From a checkpoint of a small model that predicts nearness at each pixel: norm batchnorm.
Rows from block 13, named by matrix and row number. Rows with one number belong to one attention dimension. Each number is 500 + 25 x the weight over its row's rms, rounded and kept within 0 to 999. All counts start at 0. Numbers have three digits each. After the name is the row's rms in percent of the matrix's.
# v: attention value (model.decb.0.3.attn.v.weight, 128x128), inputs 64-127
# proj: attention output (model.decb.0.3.attn.proj.weight, 128x128, transposed), outputs 64-127
v.2 086:479486510509528509568509506486463507549537449500488491464537534486477453458535525504474496522529498490509490533471510514472487504525519498478491508489523520472469466460541552477512425517498518
v.3 086:517510568490506497508533522493472502463497504491510510499495487484500457467506470507529483524503524510560527500490513512481494504510529490505467503529500473478528487492526522497481512523483508
v.4 086:501478463519544517512502455460520508488498513505533505520540536524532546476528505500502513515484504472488481523492506536531524517477501509467490499534473473502518526554520474508461479512513564
v.5 086:495513557455503494506520481517485528562475514492520479499513493479460485456470503507474461468457506480512462510512519553529489506445466497500430525502513480501505495454523522462485516443546505
v.6 096:478498473507504484541501507492496507472501482487491473503467475585496494482547493479528507529480512460449514521511537523525497516464498533492488501468442549466453476500495468492513538491531514
v.7 088:495511480474464486465556493459522528470520491500511555456499522528490468464504519545503503513528518477506532527556483520538533474476460512509546484480538538498481495497498482490491510526522485
v.8 087:490478510434450470451479505490470461475519454522447544496524538481514503477476487519524492490499487510522512509479499483513483498476504514523470527504464484540529531491529516485507514492515511
v.9 091:487500486474528509534448500509468484472518486549531519478504540458513486514526486508524525469512512512472527507471482507494535481471526463538478531498502467447487525482460539492519498480463472
v.10 089:493517520477453472531470538517523528518503493514459499463501529483499503508500511506495478531482505483534525462490526489518484521532486515499496475476550524465468508487543515512491530506524455
v.11 090:501472503452455493478475462470520474477487478531557492536532541481522519498462492522540525484514519496545531497511463500484501439511532550535442526510513516504498531498555520505481520499523499
v.12 088:549468467488525497493496465503554532479518502491497487473466492483513494509471476549491504505481509496549485530463493471529488525497548529455482485532546489500494489513532535521509523499493464
v.13 085:507538545449556495511506491497518534480533509448482533475518485516507547498502497512486497484492489505523476502484495450516543505496502464506470492478496507481504529483570561506499489471512491
v.14 092:504477504479494461512514515486438494542536506521485516481467567510534500525501512498533481491457491492457525463484480481491497508502486473560534493489517488499527507499481488483454535536474493
v.15 071:466487468494538505501475498534501524485501498540487500497464540498506484504453514474480469480492514465491472491514433482471485501549546534544534487488489531486525514489500500482487511485463495
v.16 088:515517496474518471479492522532450481495481481531439495495488518470505461521490497479515489495479520472558518496440481472522480451536496509567498445483491510535486503520491489533480485469512514
v.17 088:497492456489518523508468469535524484489483527509542470518491477560504513532464544483507515508523519490522490496480554487539505491484522480535447487534511512429482482507523518507476502497488495
v.18 077:455534526515522492512542485495479506496504467490483527444500500496471512504533485529530483476488466490483550511480479499497528492491443448483513478488485520454524486485529489516482551483504491
v.19 102:553507500532458513480451455518506495522484454496496464456466480464482509536550505510529484494506486498479495543503502498485491494510510503474490483523516500491476493439490518485487498477515498
v.20 088:490509592518471496534478523511464521476461489475478507528524468511495481484497512490517450505498482527504462512488510508500534472532502490471466535483474489521472498497495532498491555495552501
v.21 100:500506542506471514512526542476478499538482449527543529508535474470483497531461501508511515500508483492520493528448512485493458542474474504501504485489476509509545486513500520464477515509497475
v.22 087:490505537474475523496497501494494537489507540541476476515502492509537517520544504548479472505517469484540495486512487483501514530531532477511516491484504485464534542489498495518494493497541496
v.23 094:499517537509493515500521506491468546502487467493494528500541489473504462505541525483509524552533474477485480508498479485473522512506489523474487467477481510506458483518489518459504480495515515
v.24 100:487473483557548499479495498548494491452519520520461515479506466502509524432507492491463448489512479521524485554473518496526491491469510487505548521466484503487519506457492494487488453515507511
v.25 098:498522483495484505532472520500477473474508492490503495488496469453498493538471525456522502499488466502500533511533522502508489541476480504494528521453516457483469497540487509499520519533479476
v.26 092:545501501489470538479490469458504490503481473438573501496498460491517549462442493502512532462478472519499503453483510474542498497527528482484527524536517500499513501484484543510510518512493484
v.27 097:457536478487487510477536477479519512479496472491562502528483476490487486471487507491538489511482487538513540493541515453481492488566547487528513447459472536528482465518497509432495533504457487
v.28 101:559495508488564475477513507503530503529501509495498563507455525471524484454477523497474482507533457491545491510481516475482485463532462508553518524516488490503516518494488470493521456525485497
v.29 085:485518503484502529477469499489447455517547470531505530483505479501488501524487513474531483532468477552525518511483495492501497494518468479468548510513531495519478542472496459553566512500548481
v.30 074:527496486519499495529461503505531526534481483502531525528442494519541497439484526472497483496515471538433476490516523485496525515524513511521480494495467501540479530512518487421523519521486499
v.31 086:527479478577515485491495477504502487549507450483525506478475466503516532488463507485522552495521488506507506498522501492502486503500538494524529508473451514518526503478480518459510500430507459
v.32 100:454533542502538525504529493508476456473493486470511520518558512481493441500488507500545476494485467468494509449503456499469499480487470522503496480494473501479510509508464543512474533510476550
v.33 104:521516499525535523539504544490502527503521500505506501462521483444504517469480551458451497491487538510505519532479520487463477552550510480499500503509442539464525465520490526524472485478477529
v.34 094:531481493475519495522497541517514514505494471521511487490452494482506526492452544538493502511458483483485525497486488554522478467488529485504517512495515490467486533474495507487509443528543490
v.35 102:504520500541511546470511499514470476487497513499478564525544508476509487499507523490498512524472488523482534474520499478518488481521530488500509521509486471496509493524501532488545525493481492
v.36 094:455488480520527494504460526523512458484507462545496512495532553504537460488506514529526468527491500537549506515536523513511466496490464504474469494481495469487539467510546475495475526524456512
v.37 092:535519520504485522506491440477496520535503489480498462514480520521466558496502544502475526485536496503497480506460497479486450479497532508531519485493488483491443539505479492461521502482542503
v.38 086:546495538471534464466500494498473495502484506502519501478493527534552482492516507485466481488491496503472441480534505455464536517513459525519518499454546517483481515480471471505485501516483480
v.39 093:478478515498454522507500486512506501491507492514496506473506508476537466500480488549548512498456511517479477479548520503480480487523490511467497515489515505488532493461552526530529523509513468
v.40 091:504475503496508476539487501483512532561513487520484471480508535494513498479513538485500545478489568508514509453500450485495467511503501487504491518541486512493488500483498481500536475481462476
v.41 093:494499483499501550468488506514500489527497522517506509521492518539532515484472476480515494516521543519480490527507495443505475530521483511466505488531481471507564547565505464479464476501526458
v.42 100:526506504499482546483513503492509522493549504511511534506466524544486504470525521485532508468480509475474525480512517490558497443514495477485490500490505504497536496483538460470496557460482490
v.43 088:505498514479530513524497480454500499499503502497462530500529525459493591500478472473480505493474442509498498490541490530497478490504555483478508479468498471502546478505460510495523557473497490
v.44 088:495470524470502546457495496472497504502487512550550498498438485536527524532525499531540538526496515538533492498494547502519480538577464472442484498523517496511503486499508457470528534473476474
v.45 090:478459556468513526525491506513531514522457457541478511498532489492518533475494516521487489518491509465529506487502488548496473503498507481494479480547521487548508507494530536505467498551499482
v.46 103:475511513455490501493506529535456453505465457504523446490501501514469482492520510476453492473512512536513507458513520473466516542483523525479467475529501555485518515512507503508484459506537529
v.47 103:506505460488468547497465497481513503481496474505502545499450507471539431498518505543529510501448519501523514482490550523495485495490496487479522536464542517493535490483483527507441500515486447
v.48 091:507481501463516513489501520499463564521539523491531485508522482487535474519474526518445495483569534516541497530525532513508488463521497474474476528507492533482513479489449518491458444500507520
v.49 085:503481509513480496490519538488504474497514493502539488438572480513491488543488506491463501496528491523486511467540505534487478511521477520476515492482511513493512535540488473497505497506509492
v.50 096:472502488485512495469512456500510502492496537543513508529516484513521458514567530472468499476550518497470489504499487481477527515543452490535445537494539474502492498486471486496464489511477479
v.51 088:479475507479510531465513493508501483537499475501493469519490510530455493456495464487534492526530476509511466481519514519493490556508518533516506488483492511522552503467475493558497504483547526
v.52 098:482493490488504488538556480542523474538489473495527530438533528481457476471488481523534471479514517496455497499511507470488484495526467476497501476492500472496474526472537490527470510515512501
v.53 100:521504523503511517514484532489502479488506518466472463474488483507497518490502434516502508490530500490513529475471518478448546552443500489464512523479498472528535487519519489510520506473525496
v.54 103:513511473515490493453513501507504486515504514489506459462490529501485486507474512467429523467524515509499503516500500515489517552498472497485450522438488495508492494538501513499487513477525468
v.55 095:477501471550524483552482479501516509483511522512528481484482540443476512467515487492518459497499485495468463491521455512511509512538537505516508525503496481497495489483491488488506500489492558
v.56 103:513497475524511451498458496539510558499522504515538489469505516491461527498524484520511485505522479513450493480518490539475528494458486520500463456443497459500497511494483517512454499467500553
v.57 098:522480513461501517457468457509503491467468493524521514552515471504528506497479441511519516465466515501519510518490511514512513489502472519492519479438518522508479527524467485519447511506474511
v.58 096:494492480500502501485491503486538524526509487514529485477513474510470512526541510505505505541479476511473452547498471504470469497504488457505509521521507455506505519497480455509457522485496548
v.59 105:490472581492481490510482519554472523487531533504485507488522477542483450529513506493447489500498526495474500540492507483506534505524480490506494449519463496479509502532523535478519511479491508
v.60 102:498506522485472523523490502532516495498503506506483485475451505529531530549480480521473532466498481491490497450501523483496519532471515492509497488459460532473551462494497467493430492499533527
v.61 107:506521514521524468501552521494506485532473492496459522494513480524461471476503472481472498467504530532493531518482492498535521512500521494511465501564485542494479475512487491481518476486493536
v.62 098:483498463503428482490500531534498523510520514497527480510466499448495518520500489465511511478525513519503500517530548470490500473514490458524500537497481566523523478518509529519467469536436455
v.63 100:448545511500501476492459497502498501538524471525497519517526460487504517503479463512523468543477475526537473525478538493465534514496507481489498517515491458519529508524478480500494537512511535
v.64 100:488505492528470476503483516493518444509542517522458498551533490512530515503478520511496506499521496518517480469491473488513512526524518525450540488555530464534502476500512459460470498521481510
v.65 104:518489491499513474525496492490504447468536543456538519460495498524486525506534524479466472534507487516488488529454471501522476524477521495517457501497465459447480517491554538471498484479469511
v.66 109:496500509505515444511470492531483493531486501460514509468459525531541552505533485450480462492546501488516479487497462510526522491557497506466497510511528535534524512435467509461501485485509492
v.67 096:503502502529451475487469519532529443478522524503472492535497497527510517493499505546501467492500473502466538520519510491486539488505496459460513505537497526481543491483474476493474491533522489
v.68 110:504500497509485472427537466515535534502477530480533505480498497547450459542546501569483482496526528492481507544484475525508537506493493504517514516463544497513505498509463492486483498484471508
v.69 101:489510481516525514510526442511509462470530473500503508488463481482459474472516492512527473547513507502494515484525519535494447467491543462476497516476509472535524552475523460516444502508516544
v.70 101:471545486511513532518519471523492463529465527499503497429498495522508488511492518522519530481478496456481472536467520493512526504463465524481524529513448500528479502512569504516496512507528463
v.71 109:448500528453463533480503498520485502472554498498474506477486494481465501452521500511473514510540542504469517475535489514533528498479522535475501482489548550508470501467500501498515470521503502
v.72 100:484528499494513491585512504562497482484492485513534483522499482480513540543533499475454511514512502501469502469558536491491526466529462463486472488551475488552508505472528482492475499489474544
v.73 099:496507498462448474479533502498471512482498486504511494480491474495472494452476489495514528523508494513493436520524462480504526488544450502486535476482509466532513504514518516529498497523532491
v.74 113:545531505532472520500518485518490484504489480500480496484496530515514536451486484473452458507505517494494527472524510544508491503510545489517489480515470494493513460545521483495514479487474470
v.75 109:476511468471456588507497518531491515474517501485544480502526492509507529498479529523465497483495501512549517463463485551507525472513493478524499512507474501507515515486480510462492491538476491
v.76 110:514483475456493474489464514465515447471501509497476503498492514514468549498471513484497527521494524478520500542455528557513491489459498531460471491517496480512513506504436544511511484505500470
v.77 108:464511519500517532491529475476508513513494500497455491529480544504455495494500485487475495533559455500507489540505545523528556480479467512481527479498523503502466472514511522474469531447512485
v.78 102:485523488497482499459514458534503499509512518520518492491516491480529510528526504488505446504492517507491498500488529504515557489476501485478537456554534533500518484481519530465531506512490503
v.79 106:495522490518530526464508499519461491534469488479514513512504532541489511499521464496502461511487479500507527539505476457523488522498495539487512498526522511527498478493550465503468477521517481
v.80 106:491508479504533498456485441490498525498494516480526503517489478540544547519513463514491496455533521525512514474531516513491492549511522460508484516486552540465473462485491508483512464506492506
v.81 110:484501514524508510543477532465472489540513471482522508531570496513523492458474498492529518507519469528492516545519485504495500494462501507518510480567546479506469465540514469500469473485491518
v.82 121:536501469511544457480517459506478507543540501517512514547510481448528490460529526500473519477487493511509525477505497511494495487507459533472495503511520498533475508504486506495495544477523464
v.83 100:500478490513516490536502476430439517514514486472502518482503526495500464517496506507505532534531451441499479475523508472497458511512474535521513487515539526486547489481532478514498468481501480
v.84 106:510469522423487505480479499511523513498527474502489495505499483490514511526496518525501519491460480488521492513456482499504515508455501554494473501510498504455504511468548484537459485469462508
v.85 098:515505477475518488492489450520498531471487520485520508495527482494475520490537441486509454495510496479502538484468517495499457483507476476529481497550521501523457510564502496539473506545517443
v.86 115:490497512497486511518500486529517489467472535499532494553493488464456557489457482509456494491531512496491468524501496508496504506541506449511493550461489501495490448517489503506501512513534478
v.87 114:469531519502533465465441523485455493498486478512552551533510496490486494504495511485514540504529523456483493526480524478508536537502484525492532501485459499511520480503543519472476477506503468
v.88 108:468501470439515493493457514530536507497460490563536477558510482504497506466506488499464480495460468495517523493484520545475428494512494498501540471489503500507503474531547447500517496488499516
v.89 109:504503496470483479477473478474473491497503503463533541490500476494452509503475468507519522531451479510473507565509500535464472498479507479492522510482500505520518512497487537512465562508447483
v.90 106:518510491513483522536487505532496499531507504515523539452505464502540519514522488520536443520485470476513510484502528514497478515469529542504516505507522489475533522480510490480504528524481454
v.91 102:510510534513505529515455486493513453466521481513522510500496508470482522454516470493491489487482488487469494498484474505506482539514479482538467449499518552451482497489492480473514497538473530
v.92 117:521437521483509500492482524496503529514489489501509510490540464513519471503482502531477475477509505513456479536507539530493495523520510510534441479502511451505500500478459482448468558534492461
v.93 109:528506506512489512511526504467500577494524430506523494476472509495506466521494528536488479544515537467484491565479458470505484521481501480441438515493512533500504518504501493488486497465525482
v.94 101:500537478450535501486514555465474482497490541515506482536478505506476533500508537536524529516517477543491518493518492443496510552561476475519517531525482504495501479491516497486432493499456482
v.95 102:499512478521559508459568493494490500514519443478466519515516478499481486488476517529563467508500475458475504500497469496461549482512536497497484483495506516517509522513492542485498467534465495
v.96 116:441469509508494501468510432508467496482517507504471537506525510506519484533506539477458484480500510514462511487465504503544488480498509524527532480524526529505489472518505506488503521517571508
v.97 099:498502497456478532473527452484506451494498525526503511529475523459461467499504533464484492465466480514482513538484533506500523491469487495513519472490471516525488497553462475498504484510499519
v.98 102:547519505487490503494456504504490463505536517499512492443467532514493537499512533546453525512491489509496465498514484517557465453512474530488506511446535495471476486533539534478513513509532480
v.99 106:500515485516505488527538543515485537532485505526495527462484524486465443471471498491531476492499501482500522463524469516522497485496518551492554533504515526521490502466545543515495517513478478
proj.2 088:556498503515471513469475496498504518487491510446510531523488533556499515488507480512500489463466525560529515486488536518522533467509520459503509492521490520483495535491432523470445527519471486
proj.3 088:463522538469526513470494498505475458504468528506522501502489474496528494482519492463492496454512508500481508475473501513505498477555521471457536505525457477560510482512523487496475459432510483
proj.4 086:512487503460452474538488548571484460514454541503539504462467481510504519476517515511479511493497526466535505501491488499512481490504542497505511528518496491512488481494521530498495516508495509
proj.5 090:506530511534483503553508475517479509508483510495506487519457523512462492501582481465518519554512516497482514485485490469464486513474501499493520511495522504521533515502503534509543453538489526
proj.6 099:427475502473489467453472487502541532507514527498460530502506471495476514534486522509463468520450469479517519474509517526496477447506478481549480533496485533491493499471445537507492479486482467
proj.7 083:488461486516517468517532487489519498484500516507498453514501525516496524518521506449504501478458515537455474475465494496495491452549506488461477503520455493504494483489518490512493543507463500
proj.8 084:489521502494524482480493482530479531488499516524496499511490516498540553514476483473517523470477521483500497528456521513514504523513544478448484509527530490504498531473495485583509489502483490
proj.9 087:505460508524521529496514520525473475520529461492532475498486530536523512476506508488498457516491524494522506508523524520483473529508500459508512507544503503454518515496546495508483531480483473
proj.10 087:527503490543537482504513493467495537518464474478509525527481510482519502495498524539489515445477430497485520545476481510491512494564472537512495481522487511510497495503489503476539487519513481
proj.11 086:516494477473532534491489510525490521511450515521538499469471533542534484462516487492564509550480481474527471471488515536512434525489514508488537535498510526502518446471505494467496493507508493
proj.12 091:489471458490538503501534515500457508493484537529528465500509524490498468490527491474477522479492497494472464501494472493466508517480475518468504515485520485475510471528519491454550489501512522
proj.13 087:488520502487511497516545537499489485526493485541520523507491509474500475519538487445505497477529459512468471463471504488488512508509526479492475504490477495475487503502488570479536501495493502
proj.14 091:449476520501542510474567447510549497479467474504483479495506500502543555526502476494492559486535518499500491487549541483522497516531486527505507495529530482485464456478510495475517536487498490
proj.15 088:517485492478508488499500533531494478496498517509560496473540518460478472486523490482518509544508451523506523494492522512497459507457496486500518496475472488479502497512482479456514471547491515
proj.16 080:501521498553537502469462472494519451470508494504512478528496508471522466503507510515479517471505502515471479539537545513470480519501544482491532510483528511520503414462545513483519510482520469
proj.17 089:486499471451504504527506537483489537487572540501532491495524498536517503514501469541462473487553509482493445486506459463528484524478495494504530555516496485508448473480484497505516462516541477
proj.18 088:494489529508506483452573512516508522512455479469502465527498526493496534501538477468493492462463536485476499488506541514455471477572553528527488461501510483487555487529521534538520500450513526
proj.19 096:442477495466485457502498505513528517471493451547472526517482490520525507484518432446512490452509520500541537513528510481493483549526512537521486500491526502498481543483488465478506512509519465
proj.20 090:491496475461440522503484454528501450487543496546469510550482489459481451537535503505466485523497530493476487484536499497489487542510519520503477513511482490482462503465489504502528471505484457
proj.21 093:480506473494530488473464489487483477487458519486470478516440567490516468496527479459553474502497517494476531509468457486513512509542445510509506518481493454517497524525504495494503483505509527
proj.22 083:485508485501501461509487505455533476475512492510508549498499465472501489459508477444527530456514502516511513570475470469509476513533527513516482495506464495515537467503517479505517480518505487
proj.23 095:528523482518448475518509520508488544494540570525517474533540506487492526492523489490511521485443517512516514490494534483488461510510485448526469513512478482525499560482522497483487483530525504
proj.24 086:484509502483520441484500497540494498501511525525550474484527524522498486499481510511453515480525470487516525507517470478517505485515504480527502545480500506515477502504524439499528513512481502
proj.25 107:469452532474474512529510473501482543487526496486511514527469484461485474515485516462490479486480504488530523508559506503491464532476498461518505438501498506534441514486466475510485484483513494
proj.26 090:506502550534504490479489504482491532528531512464501474473488512501476502489517524544496510521517513529483455543534516497519496525494493528497496513539477488472488466473567497508494501486522505
proj.27 091:533489487468519489473520512496493517507521549486536493445517489522514510549504499495447524498464490490527432476559476512523480469490473507518488491513488528483502531535501488542486525470485527
proj.28 091:454520502464536525488527487526510539459540487477487482473448489510472516510530510481518505460514494529468537489498494513509493535466491509483528515492501489521454496521498478448466503503469466
proj.29 097:477449507513519512491506466463505483500473443474532497513500518466502493507497519532525513484481491491499470515538509488494548468488537494567481448494546517488487485518534507484511539519487510
proj.30 085:509459445478500508468489504492501507517505463538525472492437501448495496501493527518488509502498526518526500484508487548519509479478512548490521512507469472470479477514481542515485473472476503
proj.31 090:495522483491506505517472534493504468520515514498522463495486545537517496467489509464457469503504506529486464534491488537514545498468470502553517499503542511473478492483479523493495506476494501
proj.32 095:505480481449537516487464507559468535513502514451535465512476451514529510497519517474488506473490503533490474492471552537532507515491509499493498508554517516514489532525522498531498505487531494
proj.33 096:480507547480486508490523523505508539499500503472522492517539506491481489515550460531486503525512486441521488508507477512532504493575506483470464517519521481502523528496505519504523496507484494
proj.34 096:446502475517495494507515504486536485497439477496512540498477494510506525465514448472494488519506505502496477487505497491500513539526439533438482475522530538493513472496531485478467497491518501
proj.35 110:475537519501485507493472527506469505506511529506509484494509534496479471480499551510506495506503487488489514521539484464516467506494519485504465516533487509495458491458497496477508462474531483
proj.36 099:498455550499505494469512507530505511509502537457483495488542468447522497526490508505449494479443458468504452515530501498497517500458484504508505497545478506526526498547502530503520486468520472
proj.37 101:544494472486507498478477529502541471510502462470511522507498501514493464481479505492490500491506469526522503517489432504470514473528539534524471520494513483502498529428494544509478499539499494
proj.38 091:485535510495440476461473519482484519510489528523532489496520516502511542516477466535543495510485504536458502483522519498505503524530518491513476477571506475519511481509519529472527548511490493
proj.39 099:500497495543538498477517505534489483491473543468507471513514508530504497467503453501476492484508497472485487516503480501539516513489487528516493499458491517514525519491479476547452470476520483
proj.40 097:511481512479446528478493471494433488475471507501480497503459493493490499490483503533515494575510469484460477518485502506497463459467484524503494485504512498500456526494474487457470458514539492
proj.41 088:501491526490456497491468515473507460473471505537514530491482461485527564504502531460539510512499480473493495548476530509522494504521549532534493514483500538524498488481510555454503500466545468
proj.42 101:496503489503520517495493508500493510509501478535518518506497489478499528511507475505506457499471515508441481524469516536453529520505491510525484514508433514473481486526504535508510424487483556
proj.43 095:536528477539456512531527469490517475474531506502486475480500498539497456473476529503546481510508520574455484509502503511530477540462526529548521507542502521501498515442546475496491493507508492
proj.44 088:454510504490521507514515511476469511460547490538529508530505466535525526478532459482535513514488497463472491486487474518507512541473511502506500459491522473496467494489482514486474430529500560
proj.45 093:506518527495554484524456459508471527495513490509499493492473467485528486511473528491506475532522526503491487477460505541525559519454507565466496508476498490484518471518468516530509525484513462
proj.46 105:474490535520531469494515500488490497471495532486486500532551514505451465492443507550495494504494467474515467470503449484495524502470495527528464459484507520541470491468474482500503506511540506
proj.47 102:502501450510511491537521485533497514542549468490491505501512525545463495494503501522479499531504504500499483502493509527524517496518513493464504520530448490531542484483529507527527476500487525
proj.48 099:454519483474483529508554535482444497478473518514483535541483496548476512495508524461495488541454455509523523500467492485478469485519533497482520536531513490509500524474500467511494549454553491
proj.49 096:448488528498485502516496505492486533507553486524530517537471511533459493507471491537521508548462538516486497513473456512518501516549521503489488498513486474474468490532532503485499552464513529
proj.50 099:496557457483495470469506505510466483503477505520501496501503476494527523498504530501535481511493497516515582507500509498503488511514509495518486491529424447495490510474501487483534482532545517
proj.51 094:491493505514471482565483509501501486495534516499519528485513463506540530521517535531489550515487503509497474535527496510490504485465508522510525524510465551508505469477489492433460528505467518
proj.52 108:533516522513495469502452495523541489507495538520448501537477502505515467494485488566461524472503447498486487510523476464510475498511491483508476534485473481546489545532505506471501574454559542
proj.53 106:481522488506562503495519471501453481491532465519513505539497528503490530490528475493502516506461514477494520546540477518517503492516516511464515533481513459501505480519503500479474497497478516
proj.54 105:484473519510465454529539529527525544491470474497490484501484503439532548494478468525521498515442474548488517502484488550510496480541529511501522502482488479491484535497530487484537516531526483
proj.55 098:482503541488506533489538500492488465516447495526470460508510477503501496538498522496528484500488502488510525553466500498534488519451475531489477507480495490519534514513477496491455483468532522
proj.56 096:506570498513474534533518455490491479520513508508492500520510535460498523510523530473472550524502523503495527494463515477482538483534499502495536491469465521452486452520530510518449551518475552
proj.57 094:498478503499471498522532477498477496480509496511534447470480496508499510511495485498513492523504460497456491494480501505480458462469477468461516521528456475502538486513490534475490521482485506
proj.58 093:457490530505552526524475452513502496506527491516462528550535507506525518475518494502547476512530479491493497462500533478481508504486487531521454475484481521507507531463479510515454485512523528
proj.59 093:504507497537507503509486532477533521459514562497484448494481513472496510472508497490532481576463519521510561497478520507520496492526456483454528489519469553519503522480489488466506496497461508
proj.60 098:483503484492507503480511527475513542518530489536464485516518479484491483487520513513525434497532547484506473511435477474502496483487485530533510512534519511548546543476475529506506512466495505
proj.61 090:525486491517491497526528537513531539484499540545501484506519473513507510530508499484502502449480504474517509533510526453480480462482536508469478483476498513483476491466480512505505524537522474
proj.62 100:528499479453520496513525455511460500535471512535489479503513492487459501566527438526474460510496447516522499459488497529526491467511479531490513487488502521498500512494454474503563494494470508
proj.63 097:525533561460503527546505463507504494487516496513507507493539524486571494479508508494527529452518450495465549462516509488515504456469504478485494480498522489530515461502495520499513525493486494
proj.64 099:507506512478527490528486513503554487464523505520519487528478471491473501474536510472455516531551497557496515509519504481485515483515483504490514487522541482481505531530526493463502534523518476
proj.65 104:518488508497474494475487475494496497485498477506511473481560495497473519488509468501512463491494509492534464518466488524429470512516490517510473474485515485474496498522498486527502499519509516
proj.66 110:489496495483523484540449520479491528510473489494523542477500513459481492485475504480507455519470472517504517493464506408524521547491526499496500504475534537480513441509523465488498517490512502
proj.67 104:497551492550490515502452514538487499548514486508517477533513483486485470493535526516517490454508523473530530516486511529472525473498515537489511539511505529504517538492485538475542484557450507
proj.68 109:494485482527449494486482533488534491503505507482478524491499501490474432506488500489511512489513421510501495545441524505494509491476536530462534507498479506552466477492533519588503453522508489
proj.69 099:504514447515479464499472491511459479505511467461516474495474525460489497512519506502500536501520480496450465509511454533518475507493486485442515448499496504472467532482514518487499475486503513
proj.70 105:485483467565489528496515495494536495455462493508492452519532495495506483536519575461489492525487518466513504496537477455473489494529478496489488505504494498547498496475502483516507498492505479
proj.71 112:499465519538527547486478544476492496531518513483522486513469504435515525496514502521482475491514488508542465508532534460523511493523495547508472504496494455524482520496509477528458506492475493
proj.72 107:482483514537537498507513492528486482497494492498508489482500500509529505539512508502497530505474498503481500555545495471531526467484446533463511515472500491536523518504573491475464513491494460
proj.73 106:532477505523536506517493524484562502510484491505522510529497523473459491493487530464517532493482537508522498528456493473500495531533528542490459500524483520491486454495470479498517482506477519
proj.74 115:512532522508490539544459516484485504535491478503481478511517497499493499549551466473484504514538452457504516483515521522476496503528495487520513505463522527483473487495517458473512529517526480
proj.75 107:498510477499528474526472532490525518476508519513493527519517462519501520493505471474495527520462509505548534467450488473502541498520462518508524469463498546490492484537504498518498488515496503
proj.76 093:554529497512505492552524504510529507554504497509521527436443542455470497482485502481496445498490489491462504523505480495497450490552531507553514487480499509443524525507502487470520494499514492
proj.77 095:529522501529515480499583455496492486489527477500499455525486475491455471493492500512487508490493441506497476496499500499515508469511562493487504523472496500494518533454521490492527497489490469
proj.78 107:498492526473456535476479510473505523461496506520478446497504523456494514488501544467498510501501487462488526509480520519513501500489488477479517479492531465449451504488488470502502477526464518
proj.79 109:551518517489539527467481526500469495506484509443506538495506540497489485493486519487495468520517493518512509514506472495471494498513514480440494490530455528486507525488539508546543489474491542
proj.80 113:488539480499492535532479538453492454513496490470509514494493511518526541475490558512481456473497456473456470477491478464476471476460513537495504484509540473489523508501459474516523499514472535
proj.81 101:497510514497510516526520538500508527478492488491508508501477519530473497484523475494494422528499492521492501556577503488530548466500491520486545497535451470494507468536524455494531523474471514
proj.82 122:513463513469518426519503534472511508536499550508516514486523493509518507528461492463530471517514477494454496533483493491493496488449516477529527480491472475507497535509527472467513542535481518
proj.83 107:486475501499570522478523491578539492481488476515499495494496480499484489479505495475493450470446512500480458488475496518503493536466529493503482461460491547512555507489526524483495474462511534
proj.84 110:533501454480462499486552488570496520553498462525483514460480508478538510539531514465506561456495495520506531520507525471509465469543484501495535508490492513493525479473511491490514488460506533
proj.85 097:474508533474492529470487490498526479501464528482486506514493482482517528528525509483496420448544471499463484519490519535527538571520530498523489481485541519512504483492539535527473502487503483
proj.86 114:419492515542498480485487514525501483469489535504523505498465450488500495490497491538498560547531513483508503533538505492447490511523495489510562487495495502502478463524528505515493484503587484
proj.87 118:467516464474484525470474501520513542484507549532471449527493490506530499534514459499536467474504546530522506464488522508496472508508528477494480509484482493521533471504518509529504516477482521
proj.88 108:477459509496533499520500528517520500469528482524490489511457504512508472490492478505554472563492481481474495530515503470555483481510500462535510512522522487493530491483504461499513492505513521
proj.89 105:515541529512535520485515493483469514506481525499497491518492497474469469506537499499517464540540499550521557511477536518488462506523540530535516501528475529525527458487501525528540515461504534
proj.90 104:499513520508504459490511487522481485486521485483494471507499484432533483531483498516465474468510477460513504526489468467526525495500487474540482482485531520505473497514506456474507527477521511
proj.91 102:532472472486497490473416462542466485508501537472478481477474526509478524520479480487504518498482480496540516508539477509484453456455486451518524507479500500522478498474532500467521489527477470
proj.92 106:493477520495495467476498488535490507467492459485486420470485490480507481488494537502528469479512546489467480482482505477480518513507518500533495456475506481507523499514488491509510516470503519
proj.93 113:478477485518550497533493502496465495501498476506556516478461513483505469477509525534475507482440511488500520469481500536488515462481480540497503488523507483504458480492504513472528507478502461
proj.94 101:514474536526520512541467479511510484491527492560483467518499513491541488497470499510506495466492511534507503533503539537514553549517474459480473457475498551489514530499446509498488482527502489
proj.95 093:493500463498502521496503543524477476474535519512489518522506450496487476506549543457537483455493492514509495439503465493467510512482507497464501557488488525536487482498467493498503516496497499
proj.96 116:490507486493545533506520476516516497511501489472511474486488481505474518498484492495529510534536502503504549545503553458489479527492511474493512467469433533510518488487481483477470446461515505
proj.97 092:504518489484524490495509482514487535482515518489518492506466486514521522489562498435528509471509549516519479481495496477505495487517509481480485497498481497508517454487518521474489473474492517
proj.98 113:535470488504465499476479481505499432505512545517477509487477522530489517513474520524501509493537506541506545486520459452422505496454482530508493488513509515506515504506504506466518519480501525
proj.99 097:509539522482502488480553557466479479518451523465525489511524498495518498510477493501515522501557481548486488501524562520479488513522439496509481431500525475488470530519474502515506524481507487